{"model": "image flow-matching model", "dataset": "rendered made-up planets", "train_examples": 97500, "image_size": 48, "horizontal_flip": false, "conditioning": "none", "arch": "uvit", "objective": "flow_matching", "cond_dim": 256, "logit_normal_time": false, "norm": "layernorm", "norm_position": "pre", "activation": "gelu", "mlp_ratio": 2, "head_dim": 64, "fused_qkv": true, "qk_norm": true, "parallel_block": false, "inner_norm": false, "patch_size": [6, 6], "layers": 12, "width": 160, "positions": "learned", "init": "trunc_normal_002", "residual_init": "zero_last", "optimizer": "nadamw", "lr": 0.0022, "beta1": 0.9, "beta2": 0.999, "eps": 1e-08, "steps": 11000, "batch_size": 128, "epochs": 14.4, "lr_schedule": "cosine", "final_lr_fraction": 0, "warmup_steps": 330, "weight_decay": 0.2}
Rows from block 9 of a small image flow-matching model, named by matrix and row number. Rows with one number belong to one neuron. Each number is 500 + 25 x the weight over its row's rms, rounded and kept within 0 to 999. All counts start at 0. Numbers have three digits each.
Before each neuron's rows are labels from the 100 images, of 14976 (inputs lightly noised), where the neuron reaches its highest value: "strongest on" is what is common among them; "peak at" is the part of the image that holds the peak. Only what is clearly more common there than usual is listed. The data: rendered made-up planets.
# fc1: MLP up (model.blocks.9.mlp.fc1.weight, 320x160), inputs 54-107
# fc2: MLP down (model.blocks.9.mlp.fc2.weight, 160x320, transposed), outputs 54-107

strongest on: gibbous; cloud-covered world
peak at: top centre; bottom centre
fc1.310:519518490483496471535526469435509480491536515489501512509494490499501470471494477510523465508497546500504500496520507459462511496440510508482499517490523504500512
fc2.310:525446515492539516474493549560469535497496464537497516487517518487519513519483521479465546515473464488512473508474516540526499510503478466489496487527493509478529

strongest on: rings; ocean world
peak at: bottom left; middle left
fc1.45:523483516457501502494457509513543491489519471504500513488514513485479510520489511501463488492487484489529486519500501484509539459488482487509545469460495521460496
fc2.45:471495491513473494482521494486456510500478513472461515481464486545520483496475469466546498521489513520499486453517501490490462543528493506494450523549512510535516

strongest on: moons: three
peak at: bottom right
fc1.302:554536487521491454497525512499446543491522481516540490480495502529527491497520492441487477545486505477479510483475502492520495502499516490504472488460498523499516
fc2.302:501472525451461536510488500519474507504537490511514488522461499450510501543470516508497498476539506493462491481486494437475517547521488494515555494524429498480482

strongest on: rings; lava world; ocean world
peak at: middle left; middle right
fc1.244:511528478470524457515495494490511473419479501536506482471505528483506528511517543465558499495532509512504535529483472512493537469456523472506517491506547562540513
fc2.244:517506527531485524497506464488536473573500519453483485568524455503449535496489475537477479494538497497510519479502525481469461517500491524506525494476510460492495

strongest on: rings; lava world
peak at: middle left
fc1.239:507497474471467501522467475495557488490477521488437517457510536530485528493498498518505464495529488480503471498555489490504494505487484481526539463479538524479527
fc2.239:503507503496493461511502514541451518473527463547524502493497495460521477519487513459515507511480495513495510490493497501534508479530514455502481504532467551501490

strongest on: moons: three
peak at: bottom right
fc1.157:499551541508465434493480507509475540462479503500510470489477479484519516530567507444527504551494476517507524503498495506535523509511506502534497531471518528502507
fc2.157:501508515508556497509495515492481514496492455508529493511511509485514506509491537496480520485486489492523504564435490520501508477497535476464433469497503517514483

strongest on: rings; glowing rim
peak at: bottom left
fc1.129:468521455466445503490473478551533489483484478508485490493541476506503531486506539507503493498540473455525497475550499493550441501507555479526546436513524517440508
fc2.129:494510507507479538501465540489498496492502498508500484473502542510475479518545521513518473469494513532516500529508495545533539481508536523525519517421482484487499

strongest on: gibbous; desert world; cratered rock
peak at: middle right
fc1.98:518500519464495485439501465544548499490510516457452478502523485480474521536522495500500498511519478534513454524497502477523515512513519492528518499496507508575497
fc2.98:483496481521499488560495525450470531512480475533523500501531510572520482536497522483515476494460513469503520439500513483493457477503472501458426496486493516485505

strongest on: rings; full; cloud-covered world
peak at: middle right; middle left
fc1.267:481499504476482489515477519566534496519475464489521521485512480477498466500466500503465513481475475502520472511535497502522460502538478493534510473488481525482515
fc2.267:567495503451521527491506496428493529489521486497498480483488548518470507503520503520510462490483516502522504498499505461517498528520512526495503481523532506458500

strongest on: rings; ocean world
peak at: middle left; middle right
fc1.116:528539470471486455518517460480502499446504504499469463464528495501534516493534518469536467546522506500496508481516509490489506486430516470515527482494535554534532
fc2.116:478449516487512505527464551487463532472499482501504498508508515490510496505473530502471516467504529528497476540471476483482503449508525482500510541511475520502487

strongest on: gibbous
peak at: top centre
fc1.161:530501531455520486490495467467505470485514501511503485491486495481482526454539498479512499501527506523512515551495502497511545491449514457536507487499525509558480
fc2.161:470467451501507486535487523473491545520466525466519492502495511550491496492460491534481479505487506466501464432507466533497441496520473520499488516525525510450493

strongest on: gibbous; cracked ice world
peak at: top left; bottom right
fc1.265:473496488424441509476530480520481485485513444528517503481511472481527484516500508456515489511514468454506497456511498492512485505491559453489489489526507530516506
fc2.265:477473536514515499484527525564509510530506503488510479495548505544510467505489496513450532484488486500499494521492483512508491522506490488455476501549468505487496

strongest on: rings; cloud-covered world; cracked ice world
peak at: bottom right
fc1.12:530514475489525488513505479496492504485491518495530458467514509469516516471527513493519508522534504492508531474518485494515488518476527521510517505545550518536513
fc2.12:495494503547489510490506471480507474550513532503471511504471516533484462517525443505550486520524490517470535481545525500477490533519476499482485509513472461507515